config = dict(
    head_dim=64,
    parallel_block=False,
    width=192,
    positions='sincos',
    pooling='mean',
    loss='cross_entropy',
    epochs=18.9,
)
Rows from block 6, named by matrix and row number. Rows with one number belong to one attention dimension. Each number is 128 + 32 x the weight over the matrix's rms, rounded and kept within 0 to 255. All counts start at 0. Numbers have three digits each.
# v: attention query, key and value (stacked) (model.blocks.6.attn.qkv.weight, 576x192, the v third), inputs 0-95
# proj: attention output (model.blocks.6.attn.proj.weight, 192x192, transposed), outputs 0-95
v.32:091121119152148079105197123132166168117126148079165135169142136140099117116098123121124148117069110112167155153186067195157122094146142111094062134117094224090144152103068180057125120109081050124126067074192131206116198184109178142113141132137173126138181102092099095153181126141163097117
v.33:130115149118118010126067093145105073068142169102098127152021147154081088099184088111127054105149141109096080046156201162129145105089155094120139158125128111119100060114140089122123070122134221147130164170141076213143193116143119114123032124146093122139083110174097137076116084149079112142
v.34:052147116164121120065145145126095081130148119103123113076140150134128170137099157138120081150174108141186180152143138150116087079126147109156145101101117117143130068133153108133105147165088157099142201177131121154064143165160082086082090085109079138139144124088123101163181148190115110143
v.35:142109110098157136049166123131156107135106116119107113149118087127106076171052170131110135167164170160073162102159130165130186144112084161139122117130092140070121074142156131105136131139115106192096161129107136126148110124087120054158130127128104149174148134112158151140112155152094138137
v.36:143113108168135117138118137135111092166136079117155147178179159072091123150105108161140184127122170128125173128142102121101121139069099129115099118132107127082145130139044165151188120120089201136169170141124122143114153216177139148115086148144106162107069144136124106071094097128053116159
v.37:143133156178157163070126196113120082104161164126149123060116136110167137130135188125124103166077112094140175089083137119134130134180100106132123194151182151077125133160167170091178121132093117136110122157105134162144120107110152125119091082156121153090126136178145111162147115111142179144
v.38:042165123153113143148133160136164069136128093085154154120069086124135109089149227164102118108127113087134201210153110103159161094131063153169118128138117140117186120129142095117133101141068124153138141151176168105064145170170106068155177092110161154143026163080111227116073132151172154109
v.39:085124166127097114139111093121113112155131129121146103101158141109151087081120150083180089102148122162173152145127097088127098156117141138091114139155086164160142187081101150146174106103129160115120146136141171148112124128173139150129172159116072165211116172118101145093070148085146049150
v.40:150148132169107081121211084115129160116093110135152159084080084164152059120141154125118135166116098114140127126152184092147189183177179159161228142120124117130126166092124110137153112128085065073130059145116132124088138099114138157158195060132132176133108039154111120105141170175067128102
v.41:145174093135130067196107141115101124124136053108113149102107155156163107101139173095149162121177171076119060124075150164182090160136177217140163138108126136190115140107147202158147072115098146088113100113092100084151142141094104101165135073096131156100130099141095126091102126176125089100
v.42:114138068062161163144135088124168115138117072131148137146147051175091167148126177175071174125132174130109147134086110139086119115176036146128085078133134068149100161165118113143171193184130088142112069139159141110146068101072156125087144114108226094117097119114124132178171175136138171160
v.43:174167177101139184163152137167097147157131106115130058130089133141108111174113089121151129128123090177106167073105089140125145057182136125096176122159109099145117094181109130135143145103070090151092168121125145094092174056150088156104073133174108066164132098196115146114158144158105184092
v.44:143181096145127088131107148164155103126102068136145130176099116158134143079102145096139163143107128147156110096131081128124156064121128067147117141191114098183151125163174121128185111091192134073112139154110124091124114122214087139155059139157093087131060088187116181133160128118161149134
v.45:185140110154123118139134138125089176114109129147130095125159119117169145087129166147108120109148095106137097119142145102126099124087190092122125151171109156176185164088096172114124101091156132099165148074086051066070125096105121141111154094124142179133164050121157129155086127124137147138
v.46:082145118133117138104148147115146103170110168133162141084109124163134162127176121085146120123162121103129200089076097140101096135144083139112184140119136119104136105112055133171167119130133157119168178129141071126093119124090099119124144117050136129099203195107084152074182130158158135057
v.47:143092164164110142169174120091108113161123127125096104126124098136155104129141144134147135091167132131161140124104159113117132138092121099105061136155207117149175132130046171149168145097139135176116169151127136089117070155087162113105152141169113151159131149126139110145106138132100127128
v.48:142159119032151172143176166108136125111119077086196064133144118119141164100128102094075133144101139102117189152100084100170162118151105155098207108136127111186156078184084114139106164194132109101145134075132114104091063132123074151121168128095149079170207079095073101147189149127100140138
v.49:094245087127147179108030172027116081070144159110158116108085185070145255137152099162100088154113086135113127061147152140145075086167173162081145086144142116143109152159117115191160146126103081117156170131115131119084120070207066119144127171100143111148125128157089165110150088109176143162
v.50:109101155150159137077193072090166110084129117142091107151099155126087152140062134120081144126091123164086134142156107141071102113129151134131124142197116108085105079139173106138116145193083136169086092171151157181153163084140131159146127130181148132119094081102123113117094147147149115184
v.51:164203106116202125143141162112154146122032089123165180156086111118108091083158155096091153132087104130181129144109149158095185121147061154247104163125125098162170093111122114129135125147111147130143124149145071133101171148134201124139080119155169124079116188112123132135129138153130136088
v.52:110136067121160134141121116157163044114157131169129200127132137163137113124175165121146099100159129118129166148128135092147079122154063149167124122087096088156153104192141076148092152095169103089166143144138079101156142099125094101142083067123127114133091166164091109118124104144166151126
v.53:135114105122121169136099097105157066133117164120119164111181108084134096105139121168103143125139153134155103170120098195124151124084118125174096127112074109110141145176089163142105119103142117115194136132140153128115133101118097074161184138084111177127073165079189160200128131068093165095
v.54:064120155097082110221192077127110091089142143095123163126138091169095079121152118112148117102170131146147163149119128133143055184073117111113190055016126106191119177074120111145084169129182134053131175113092094114174108123154170124164085150146037117143216116124136061108162098150117156117
v.55:158094134107115178148195082182164114159092116163096143123183134140109099155161111139187142143165127127114140144101157080095215147161140091147123169154150126118122118159134147080161101124154173171164157133069127128150137163160156134111151122156115122076101171150188125129118106109103118153
v.56:125144157141177130082160113134150174128104116160075124144091140124056141155159151056136133101156101045135098107145133188138102117095152174148104147214155072078073098115136103086097110107158122132143105134120081173146119153136150150105061080114114141116171136123081104104155140159132179127
v.57:114115135154069166124126148121087149118155120160142095107138121151137146128085096080193123123118139197094124108083089109113116116060122135159132155127121167168143110149074171133081060177124185102067186159164199142104131173162120082155161128099084104125088128070209084136072156067156090085
v.58:100112148148110100061138125101080143139180149143150108146100192139164171144119143150137159180099147080161105191173145106134081125130138077151113148147159143125110107109129096155133119143132071162045112134145226105158138147131129127146156076131179054137112070118098162123152199141169086131
v.59:161145078120127124178077112129176163129093131071144088129095150112128165113162114210107126077126133084199165112136083130092086092179130135136165130168154174166157170146149189135144101105111182080180098106128111068080120115175101112167069150140093118097148084117159159122205084085119098102
v.60:063147077077103149146134102117089117062125103162150104116146094162141107092181158104099130105107116097128138154143128143169121063147128085163100123105139183145113142133166108153127033128115154160138146095149133114094138140145144098131146090129125125090102126145172074052174141169135151137
v.61:078157168124151113101080075196127162112078213071084095140204171153102083103124165121099083140147091089105204102143103169131109109089087144116098130113154135166157141148172110136165129112069193139157117085109085203126132105188138129069101094065132173066099111074134151124108105165152157142
v.62:109078185133144196110165134097033123133096123118145114140138129128108111152119136116172160115178134188142168104101152164077087110155115169156137104139080151103079072103072152123150133112123112175141133180137127139150166149107182126129084175123146142090137146137091132169116088194127129081
v.63:128044131113070142123094068175128092141126168103119155107197132110120106144170191179046141163197094101221147188114123138168089162112187178111153154075097131079083208146193115107162137183129196064067175121110136042097102073094135145133156077085123111097200140125103208138128087129171145139
v.64:180136164132185118113119193156117118096130132123084129101111158126115126204119151129138115124111128148168144074153206090186073123135122210174144166101151127108146161100166071071136124143079163160097128106072116094154120154155154135149115116142168129122087122098086068135144112084152137087
v.65:149102140135112160126106155171135130138161108068147125125113113144199128116081160126071138183111129177103051134083112128122134092109094156111179116118108054126106157153118095116079091185105169147082132078130111138148117142176150127161145112120120142113141137170179096086167070125167138066
v.66:063135171087178167156060081117144211081101144115148063138169136114134140101160051157180163145171161102082144114159096147114096163093088153077160092107125136134160125130155117100113159109119118129167165152129143131094163178131080092171167122108133106162132150176118164101171135093155130118
v.67:166109098123111137084094076082092141152113152095141175121102170086089134145155169157125097134131127120170108136162210151187102131091120051152155126149188151190183174131091101074141177110183177128089099168099077103139115119166098133117155121144095186081133124129111193089102163158094167077
v.68:139213116076088181171131088124147077121097112117131140170104122137185111099111162145132146132109065157103131175118051139111073134162162090147033083073120113095126168185081091176115090121169162154184187078074148131097104095066104140160078146129111148167098145141104150097074161138155114119
v.69:177185118116115108147158149086063125094135137138120165152139139096089130137126157130133123121133121123143089093072114113136143088121107070161087109191176181119146154096089140137117093133175165097137070156119129146107127154203132094162121118187154185120103103078142109105131144100169180112
v.70:159172103147073077124137143128113170143159120135148098150087097117170165144034089108188152136152124098079175117154129116142114118206114171121140171118128104133117179152128129144147139128089080144090104102136095114206180086145115134170100142168093053112097135137080126134116126139181093076
v.71:130109191127128185142141193187157108107163118171123125120124146174163122133162093144142091045108076099086112096137142110106197167081110086148142118103110150099144123173176108083085171129149149091163189101133100115139075179123161094117101088131135068117127087114138067119109128109178107118
v.72:122130170120143117117107114113091154096087117121080122130078163099065159124207093159123098076079184154160086137133143098109183132086131132136147058115108144100187166110128126134140183112190152169197118162168092103134116160136122166087154157069117150101186106118149131067167117097108084107
v.73:146093133178122132142142177110162118076094087100098113117135101146144177156120145070129106133087148093142157115086108157142145168140126069184064141127117162088136094123107149113125144159172133177172128074117102117136096128111151112113165088146135128171073122077111097136144087168069124126
v.74:135151144087115186082162230058112163131101120092126099125158175086183114092133100134049156118135201123110174120161065102169124108199099090097141187159110076106139087066148128143094187154130098141186117129162140160132094107140190103119181172130201165144090126144148140069097118096102171121
v.75:087119077075148201101148181128068140098140092194142143105143167090112143155183127116162114158139099077142160128174064114105139087131155102117154157154134116132147211131139148123159114094131120111158141122171135127103124156123088168134090172107160141154093127124152089076085091116116059138
v.76:116158134166091131144178159147165171088148093126132121108115137104158134127113102067139132126136068113150100075156107122125155137157135075175112143168140126121144140142146198087131098140134137083145180110167132131164106140106155144147149091117077109163116129131097127131149141153125151163
v.77:207088107156120060122155098152168138154172091097091091146107096124085145161107122103124071097127170094131097146212168084174089098129152185178111144127145127167132098137142174164124108155112118195106116108137118178142159101131132144157133077150078116121108099091161126139127068182088132088
v.78:165102109144107112083108212124121131180104081110118132174122106129183169121068147097105119178097148115102140139123099147143096132145100121174095119136092155050097068175116093078120104159122138188133120126193178076152077083161120161147094103100134118128144112115145142126109193144103078102
v.79:167129188188102136172084147110107170146145119168093182093137120118124185163097095143165131154102150079066111156118164092092123131146093126123151136102167183105124124114091162046140089113124138094077100066147113092159126127174116113117112119133137110166117186121098145148127128109188146082
v.80:168129118092084122128182070175162155159091094132183131090109119120139110131199125129095062152109099161129157160168141189091149133148156100147157135143130092132144138078105136160105095142121102099149139126120111154151155126106124139125147139134140114149123115161173176135107136140131121172
v.81:100138052146078031145099070145138139130102145137147034147109108103121092092134081151122164101095131127137147141176146143148190150152113092070118162124138076176122124116111149053126171124121157134166125174101135158112149105126151132147125166134198110071149108069156172104137078125144181116
v.82:099134099149151193105189111194123105088130053102196094158093123113103144173141076107116094119108122189123132140092166152102135113166131129134095139152094074134140101106193134156132116162139131148159163076075144219090150110109158168123120096130150160230108125101204142142126092129179163173
v.83:120137179156128162106166170101126159178085062141179146160161087130139046198179152145067158165166128113194081106173145107135109129133072087116122154112101104068124139107122145114102110139145150085101076067157092108107125177126132097109146143126144158134128170184126151107174165094124167208
v.84:141158093154126155139154123164131114118147081107106098106101056124145060100116116085179153140150090172170070130084134163087095166124146142091137109130130114135140114127137146081097134174152122115123141106076102159165121170132167109183098090160113151131125125165063110142097157154149095128
v.85:189119139146165055176078158114178166201176104158058065099093088132121119097104092120185101088171113142115153124137147135148110150146109132111128158086174127114123102149072119121152114163091095103115112088151128105203114136131155151157059078174060114069093112072131153120161219123115138171
v.86:047096098190092179139118166143170103099163133131114119129163079125158105145126145113125128189183059133117154143175168143151138104138102163144107131122113091104119162166085124096098124172083172129122131118119162080152069163178116121146100139109101144118109096149128119160152127151127079139
v.87:170104111117100188178119172148172102182112124175128157122182145130136166174130172188103111126168098102118133096096134099080128106118106127080144104137179121113110126124149135081196084126141152159056139158121124113072156150128094118167174088107110141131052178117130157114099066133154090175
v.88:083153186158124111123125060127147143137169124116153091149112088148131131135128079177126150110163115119140131110169050125182144137111120130118105107059107142139087130141083150215143155095089123074126105081070122129170098186127146101117124161171157143168100173181117142100122119123148151131
v.89:128096142134136074171087117148087126135160165103097118128141163032123116051074069170126217167158151156152082167095093152140107088118154128143142113095077098137174117064192154111040114175161167162152113069130106153143109140107158168127140200126180107077135080124146141132147184167165153086
v.90:147103123139133155128180181132111153108105139131107132144103148067083091111154167122115102057124124148142141111086151129201176095132127166114181099144158135140119103085124110164092131102118148084141159100138080112135187170151134124099185132135155173110142106139132148141063140128155142115
v.91:091132127143165140119131138121146062136094111101171127146183101113157138105075130123140152153125148118091140071134102159133147098101126179144041114148176094120101097150112123138147113090091106154127176109131161131113117102130132084163101121135148138139097129094139103159167081132110116134
v.92:134158199100166122138071073109144122093141151116059130139119167132152159118160158160202124119204180145136056133162150108163111179110117169140095013120141107156120103152178121076168155103110070154096088159102092112125124159087139178115145093142083061125094107057128147150144188085129120130
v.93:154111192136121145123131196168123120136113131106113136200093153129179106093087109146113124104065145172172127043137181170153123152104151134135173130089117161124187168074118128142131121112111162073154120000154088132129081154050115136134152141141126138156080140161081143116139094077087135146
v.94:115122133127191131148099120175154185096109077095121154128108149083139148123161123102097167113158109131114121085173066108135179082080177155132114110087070097133129151145126127117124188062111217070129187119119130135131119174119128146132096103142141121140125146106121106130122098123141129136
v.95:086107094108153129086135161165148119103114114110105098156096125171169137143150153142147164126090089122057078164125109094111153164075153181119118116112096148104062116148153113108135144181120122190187167198100159131079178165093108174117077073126155077106121132119185157112096142102141104153
v.96:091124203150113142183116099110111123115146164117081097122128149187174168141112185130093085105117143085162127166130157120136105102160086078167154124116140082119106082178099104088071150112129123111121157134164104075159116144127123116089121158107145146084204133124144159129122105104146150084
v.97:176167133103099102168088171153130160103164109154135085155207144128098129108126140148110159120112142085107096149105130138102072148086120133146162084166111165137168083101141085100121115106134155187140189097144184112134119130088184101162156107129165063133119143131141103126174130065119124093
v.98:195142115125120152104128109093153140097137117147084064174107116164151101066178146132127057135136121087104160118161116153092157166100121215081132118144157121121134060096082154110169083115133101144135144138143119125126111155127168118083168111095113148085121112064172082097136155124096125161
v.99:133172132148172123152099085101070183129130113071115144118116097219154087133187175110129114104117137138141089112105140140115172166130155097125100094149110131165103132193123072108094127127063131085120187151164116128150118140164096098124102119147067122132150116168088105164112093120107057188
proj.32:117119130114160195136078114171085093091137078149158154133177102098129149144150179076187161153116136150085033060204077056147168119125204138146155157121172125098078109137150095079092126193203117146142105117146120045061137128132136130093141124106094086125122140146098102158111139095116156124
proj.33:134097131105084133147189094086143155156099173132088139045113143138110088212181120145076136147069156188137153139140101182081149057113118168164157145148149125128130123089168119102139095085108096096143105174129091173143101140121106107171123159128131153135090133135159059143117184177151160086
proj.34:139163158149131060126111178140109080082197084120118124149121142147123042101127114150112147143109217122086104143087196139100115139092167122138134159129157144170160133132165132048132142141150130141065126082158182078146109148087143124144195174175167133065172134168147099133153134130187165124
proj.35:114199139130115040164123135129137155138122129134122167181094124104104098123093145178161169059125102154147109146083138074155078104181063117096097146134198143159160152081177122119115157139109162121149142117164145233101100089116123098069092161087159182095119069132102136173183132095154135113
proj.36:145167121126133139045094128159154159075125140149167148121202114137156111115169167080072109111162087119095141140141101095160155159189103132105132155041137142119106126152142052125118115117144109133132082074153150070162161065123130144160111138125124065165180110103127142139155177160112099140
proj.37:085110171078129143182141068096168102108108102116135166181092069166151181179114109126159114129165104111080150097107152126123088105103141114177101090123147130084072120095127139086131117158155076173160163160105196112155110137095052115169142110130127062094113140067120128113129174089087140102
proj.38:181161151144166109072117057140131126111054082166152106177085148189132190151118115113133076167146204152059083113104111075085066149105231063129123098146135127110143074069079139116058116134121196125171145109046118091141107136146165166116123074114081101072154113084096092137111132065152125126
proj.39:199166117091134074059154108141129125093122099100148142170150107160135132152115121128108161120132130176107186152142106088059179136156167113083085103107181145102166139143146091128110166077090174121101089093110137090206169129120166104112155096113141119124097132120125175137175067161138133115
proj.40:149110124083156082133138224144102154110154144117136134200102132104090160150111178114152156075126098105147147119093148207105125083137151133175128125142074044130122091136132157150046162077104134150119112150159112150168199108127116167123081119139140127114130078121080134138097117115187093134
proj.41:081140134063172095097163174087097158121127208089124155050126108120126165151114135145156128097167094157216129150128144111101175116075153038134102113136149122092148108093164133148086113123083110177154067125140111148164183188108222145091105131162196092095180151143091086112133151140128153158
proj.42:101170122233155083133062110154121072155156130165123096070117134061107094071110157136171112135107155123159154100149178080147106139128136119108156151161094177125115065109083124156093119146142194099105204124082183180028118123156122134118184084097120184110138120172123122128087021088139181121
proj.43:047139121128118201129144195065090128064121120083131191155099156100139227118169124113113115132129166174103144163156180122134118076094120154145172111085140138119128192116100127196156136099125166098080125167135112149088118112085170088137190143129082086169175102118124143101114122131098129114
proj.44:152101128138141158146155093082124158048123167116148082082087185166163097142108118094139085175125155222122182148090128188161070091118155107157141139130105113109089122108118078175104134097083086108075119162136094120160134107064189166098179102100129091146168137099116120182109129149117132151
proj.45:135098095073112127100143181100135177086131111081122111186158123135100144112095066120140150062160079113150164088166087197157093135125077162109088141102139087125120125104163103139145144186133155140115159145074134134156081118094134178136119129151149133096139141121118134132082161156111169162
proj.46:117158131134136128141153139127106104092106088079064196143130135131135140143077118130079129080052090051075079167175119116162134113109163084216047109185163176142153141138156176088129133187095138112107136155104141159125127107118106149169135090133167104070103143149129082169181140153093155117
proj.47:078088102118107065058072120114145156085141170124162094152177120113137168114098109131120134067126137093104158118129113075064134139130106126070154109129062163178129093178117070099158076104164182137102076112112176157100158131195083151129167136112166162115152129163141208149135145127105099106
proj.48:180180136234152150075112143145116100125117030135114151128123176116144126123100149075137113166137133107143129142132083202098096107096088085143162163154107128090079162104125173128144219115137135102120190146104117166099127073059111170154076110120153179130171159142096125109095083145154150091
proj.49:146122131176107158136176099148158117110062091129085137150173107123117117133148084125166162159095123173118131181080122063102077131089157098118081111112227124135124191148190107121180108112092079170093149186078176125102121150097176106144132079182144075054100167116140096156133110103136158140
proj.50:176082110121122168177118133132149148188124123114106158141099128129050106090087119182165207122136118135149124096147169088158106179180094119108110116087157125154112140146099131088084186130129088158160089141143096152115115127092111096106085112106118145141122080140143164175154100156191081072
proj.51:088137086109191157120138125106065103133179180138074154093103074179081146160165144169156073109140117120117102126146130066131109105081125145141120145134073122140140136089153091099124122145107175200152109136083133166064123130143131153134087174162118113155178114123105068140143137044042124134
proj.52:072115095193144117065141111113157158154135110119085059125115130147121114097123074124126057163163138115086080117111163141102138081083131096141102160162119145083147158123110123175134047139102153160093111109099181141070137148118143133154176144146135198112203089140188061133178195115127116152
proj.53:168139028154135088132113138123128126108154173166176087145181153141106080164106137123102174119147076139059118096133101144128102134163136146117113135109139151110182120158122083158083128162139122127087099083136170113103121097146137212079088121150212123164144130144140065104128138090131143158
proj.54:133139138116118129044116189141126237169146107136062123145191155064203130134119109160078156168069141140190114142122089148076183049136102181105149197202082149174142141158088169124159090152129143203120136100165166134097166123109144115110092157102173078086124115140112078152081236141126130177
proj.55:076106164114146104052132122073127111131103149102184085169147088135143102168145123138100139096138074152112141142106146090174140131123125119101094071142124169161154121142116125133149071087159128114112085109146188146147147101135147126175124158110104169172147072157133146168146152079127121101
proj.56:133099099091122135153087115099058149154127138119124132120096116182125061138133121153091134154131181123094156150132200101170122119160134113179137071172105146135131176069118117093112078183109114182101154183054144142092126123135122083101140158145132110162139124146152094146130145093121109070
proj.57:171197102104158111089148151125138142077144118125121138175182115163183112161149150104105162124089091110125155121142094160129095130171133135048074062105173163209113122155154127062096208106123127109140088068161130148146137134163168146077190139159163111109082132080147155145166147144148182148
proj.58:242087143105145123161124097196149100153076082127188070046100131137059139095097135125118141172151103117138085147114133141097097160135174097151163083155136070110116118134120104100062130094182062048193139157155120138211155186135088163107142143083133102129130147183134106100094086108167128069
proj.59:087080170123118224077123141107157087079129144110134078107143131103123168112104154068089093095194144150132136066102091177143117157141155191142128124138092038134143121104115099158113098128135116147099146145131102096106147147053143155139113122174155066090155216085145125159110149146117143104
proj.60:157173124130142104077098120154142133165169143129140118114176114152091162170150059151172105144096079163155118100140062128161104160119158134143102102185147117141091165101113116086092091156191156151144143095071175117157139171052144139159126130082118050140173109157162132171139158112106130136
proj.61:128129075165157152104055114093129050152151139158144109133097129190179081126144176114143074130107122150167143074123132104177167131155153125121123060137067146139122114117095155127101094145138179126141145162134130106140113123075069143163144071156105108088132142118132132141120140153128104103
proj.62:104152141090124120151156129120142161146194087082142183106163132106127136112123099164107188036167172075102099113059156069065111151125044117067152114129172124141118092097151125072138098076105122113103139175128203125069158161138136072128131179163123158131120107193132140144157114083102162160
proj.63:146127198142147054059128166084122117127092097159110096129098163135161155120069113120126127128097133080115114156186112132160178187121097135181121147112113111118221117136110180117056121160149126110094123106147098093123124128115171133169126145131206123100100138127098156137136138123102079154
proj.64:127124146120135135087129103051125126143130112114136127149078147121137069111118139178108108098206127120207120167184104087181133138123109129105106073133113152122093119102157179100097111127143097126121118111186132099179181135087167144084139121083097128122131109133151152154160084173119142109
proj.65:140093131101108095134120106149155148111098105127178146132105148144152163126130182155108113126130113111165084129141079096043092107148113103133133111106115091149119136164112055148123185154107085065115117216130102101149141134093116146113113123170103188107134171123123140124131140200139126176
proj.66:113108149124124130148154152083193173172145158085128104072170107127068179101130127128122126142142126124129121115129154167103121130081133155112125111158128137134142164141083124092155121161101112176123078077182133144130106180105191133096050144116120126133145171106083078119070085087178119115
proj.67:131146191094096076178116183098143093099081119110132094181144131106142141165132114082113157150142106135118166110175150130136115156166118121121147127094143164112099144066167172093104093109101115130148126107125164146112106086081133129088128096135158076111146128151083103158177076122130103107
proj.68:076152155151143113132127109145099137167150182122115160123082138114100111133112121144160158027123166104144121054072209149129128168149084161183122181110173079155162159091103164207175130100166129187103132165143191132072075124225115128102169153187140123183091121165146114114094158143125138158
proj.69:078111150107147070114110122158098118170153135121082103177105113110095137125126139108154121115111085150100107162124201149156131161218097142147136157105104100139105099127205165074129103082167190172085142134097114089104102123082105081102168150134169114096139108126162094106189102152089148163
proj.70:109089132089148141097119060120064130090114132129104168092106250156120125138175217160107120140111112088123144122139092151158129127131190109118106097138112157108128083189140091092126134174131098060212128196172099082084109122106153081101105121157155175112107138151145112135121106131142211157
proj.71:149151147140145126138129154159206080197062087180135106145117131160128087090154099149112078207096143110124097136109100059125124108135147100162081135118092165141135128121069132171134132158110078131106156069192086168132081149126136169123167092132118132149159159152135142139092222066147158145
proj.72:137133078140139138158148188142169091114136099131144078126136134120063084143088108133062091165119127132097111161130093141123136152154098136138117164109152113120116099156159114120127092166137082141090124075090144137168112167165122154110119101141108099081136134150116110136098125161184173096
proj.73:172150184128111106101156154122160085158100140125106149159132095135130124121161108113098128137143066190132111161136157066103160119162173161114170151152139172107117146099126139135120105083164132100153126069137130081119108150120121103169135157103142109110085104126148132133160119096138141114
proj.74:172148143052060081141113117102117138089163162140148189129151106162077180142113105129119073195107078138130148097074107150070119152185141203156168153177124134126103184228121172142134134092203102130116114094132171061115206137138104106162128115110128125104168100070083080114169111132112115110
proj.75:144103151111137196176105079146182122143177143182116126115091112135126113101151115153162135123099109104127077101128121127125109069072164188061171147121128146130125133109087058118150099124107077138113127179113072127123166084156170082077154144174124095169220148157110107119138168128097137097
proj.76:164108136152129187158105097148120082133128094178142167109117128121127122071130145133136101143132122107098141143086117122124125100103136093162135122142141104098103136092135133136142135153116160147102112111067111125142095099135134119121114184182155132177112136154131146080105183105114155107
proj.77:185119149094166112136118177164087163123105160119109161125127169121154088152093133090075140151170148148174171168130085078106121171141144124122144096144174104090133129143168153053091091106129138096124163141075093074110112105091141098101145145095106085147069080125139135126133156154120117144
proj.78:135113101138108118124153083113094131099103122157118141203101151122085126151172159130089155097141151185153087117114081103122124140191159100153160190140193131181142118134153165174152138133089137080178120159156158082154102124085068089094153122144061107120140135144147114113146106128142115162
proj.79:112073168140123095104087138161144126136046020123163115086147142106066100067159200100116083181120051156164122156135169159185113113148165134073150109139103061110159083105169121106077178159106161182138102142164117098131129208088119139119106127171164134087179088120121125132188107105122139120
proj.80:142121117150169184137091121070122139118177129151136110113129146162124132150136119097162150137073091092136112134141138151083100116100187145100134117145173088134163157207130103137157093118107132160143112144149094141113099099131137073112175143178150167176158129162075094130090177183115127080
proj.81:107120113101132089170158145153153168098146173118167161139169163167133181146112153108178167084101075165064088134094116155048155122069150131112080111122157195182069119169105144099132140100138182136184156092124138114071157134127140122070149120130087101113136189082185111125088112102100153095
proj.82:164168088134136170180108211104148131177131198128111125078179083102167100103145152181180155152093181093139144117156119082074098113124138189139113077101104074124095128177087112108176112075156135187107090145151088093162124188122176059181178132232131097169094178118128089106133118099114109100
proj.83:067073107162122127180113136124109095077180146108118140103153114200149159133139109092130060131142120107121144133114131135115117095163141093162109093169091048181142144145130183154112091113142139132089144118096173158157181086108104089144102192129159160164190112111116181096116167137115112080
proj.84:078108142143150135082067097131119167155149166072158144126126113156134131104189120124153156082117144105132094109182090084114125121171189138126100094141121112132097163122100175170107110125102128155115104162131149097119088083121175094111181117165142176131101146133159144112116174136085190149
proj.85:140158124104146130091212111221138109149092138126069168205121167074079145198076137134136125090093117087081100099136151094177096150109179131225093121134102162117091086134182202097068113089108155168157183078162115081122071120094091110146156118176128133138077145153187136125120097108054096145
proj.86:125131117168141074155151123134192114114101133107151142097128087116152150044105146127157130111158140098124088158105107106132128060092131075095144162101146130157151119041155081188186152120145120103121133161118050147148149161151126158132133178129132145140175228082107106093094157132087095137
proj.87:086132126129104107072127096142149135086135137140122106132079107137156139095123091115166099068146137138092093169120172052163053182142123142123090138185127103145150108048126155096099107117107136112144182116192053073182094118119114165136187137131156131151146158138089079132183134169092119143
proj.88:102199139115177100133141152165119149137156225098147174090076122138117158138111142099072118175105106140105111140125152131089095113140090101114107137179120103114155152172126153114139100156220168140149149146189156145112138112139041087147099123141157144112126134119130140136094099110126147125
proj.89:108100142168072054099127093099138174162150132030189140120198082146121172100168168127188109130101167090104175086075093125106161138142103103201133133109139156080139155146118161162118145102143113115068096104153087131197220109117140125148140091162111120149100082114131087119106125134120176162
proj.90:162134162172155111097051167101097158122138092130127088072091139124110129104148069120115077151114097108110133138194115174088046150133126154128130155133101129080170191165151150138107114136151152114147120084133108140147112089133093102165175118112149118106106142170064122135199185169106100069
proj.91:159147101149151123145108167152093135059151163136119086055153136129155143120139160150156083095100139126107118079069159103131098103122120138110163136101155131145143128121097083109134185143156099111125129128184090148116122144120145147132143152115124122113141122137149193093112128131127130155
proj.92:151124107139130080106145165109088121146144112050111033149110084082079062147063093089130159110119190100146138090094139075161099122176090130158086160141189119090185125077125231127068123158103137095129124057220130142172059096094140169098135098049152088192122112121132162123173108155166157198
proj.93:079135153168101148103108124100173178133143115136185096131103090119162122126155131144097134132107099117087101155161119098144137116104105095138161121108111143115093173163095140161094125185166096158110165082160165169106154136140102118104084170093155163120144115142150157117159141209129195079
proj.94:114092146111159174113129104131167142168121194165201090122129137129114088086127090174125143154149110088148112148133136099061142136078114103199127102114171117104110118091106145136185102205114140143164154105170156138156098091093114155111123166098144121131151098171140162131168129143178134080
proj.95:157135051086181135164130099162092164080107138132091095139121127121144068142143103181150142106136188159134138127153142112088170088126133150131109179115153162115105127099087105062156091158052092105065137089153166129119086059156145125098149104132110088170141132112152163131053135115125107127
proj.96:143125074147113121092139148087152106120124035166134139084115171173121057096061127093157125170144150184168126119112148172119117136134072124162097100171191091119201115093167136162129161136100158119141174115145152155150120136137033215174111121134145077156108157139124113129113247148165080176
proj.97:069122138119118089110100084155113139167129090130190135164126096144098144151163144174087160092131071189078084150078113116113191130167092085136132168108149136150094169092080177104137153179118107098104127128133149091167185171083143170078149130132139153111127108107119151056128152134130079151
proj.98:141125149127137150083117155166097167064176128174077102167117173124059128221092076121098147137118107158102103136096031134112112103132140133163165128180139110142126176123154152123079154108085117130135142105089108090114095194134125116117146160090090129129095113199091134128171119166090106094
proj.99:157091098116193126103107147140158066114101150173131093118089145109151136083142073132078242153177103155106134152185110139137070122124110087144131065110132155138170139055079126167157114163151161103167189142156155207110088132112130145185115151103169124078132118159153192149177132151127163150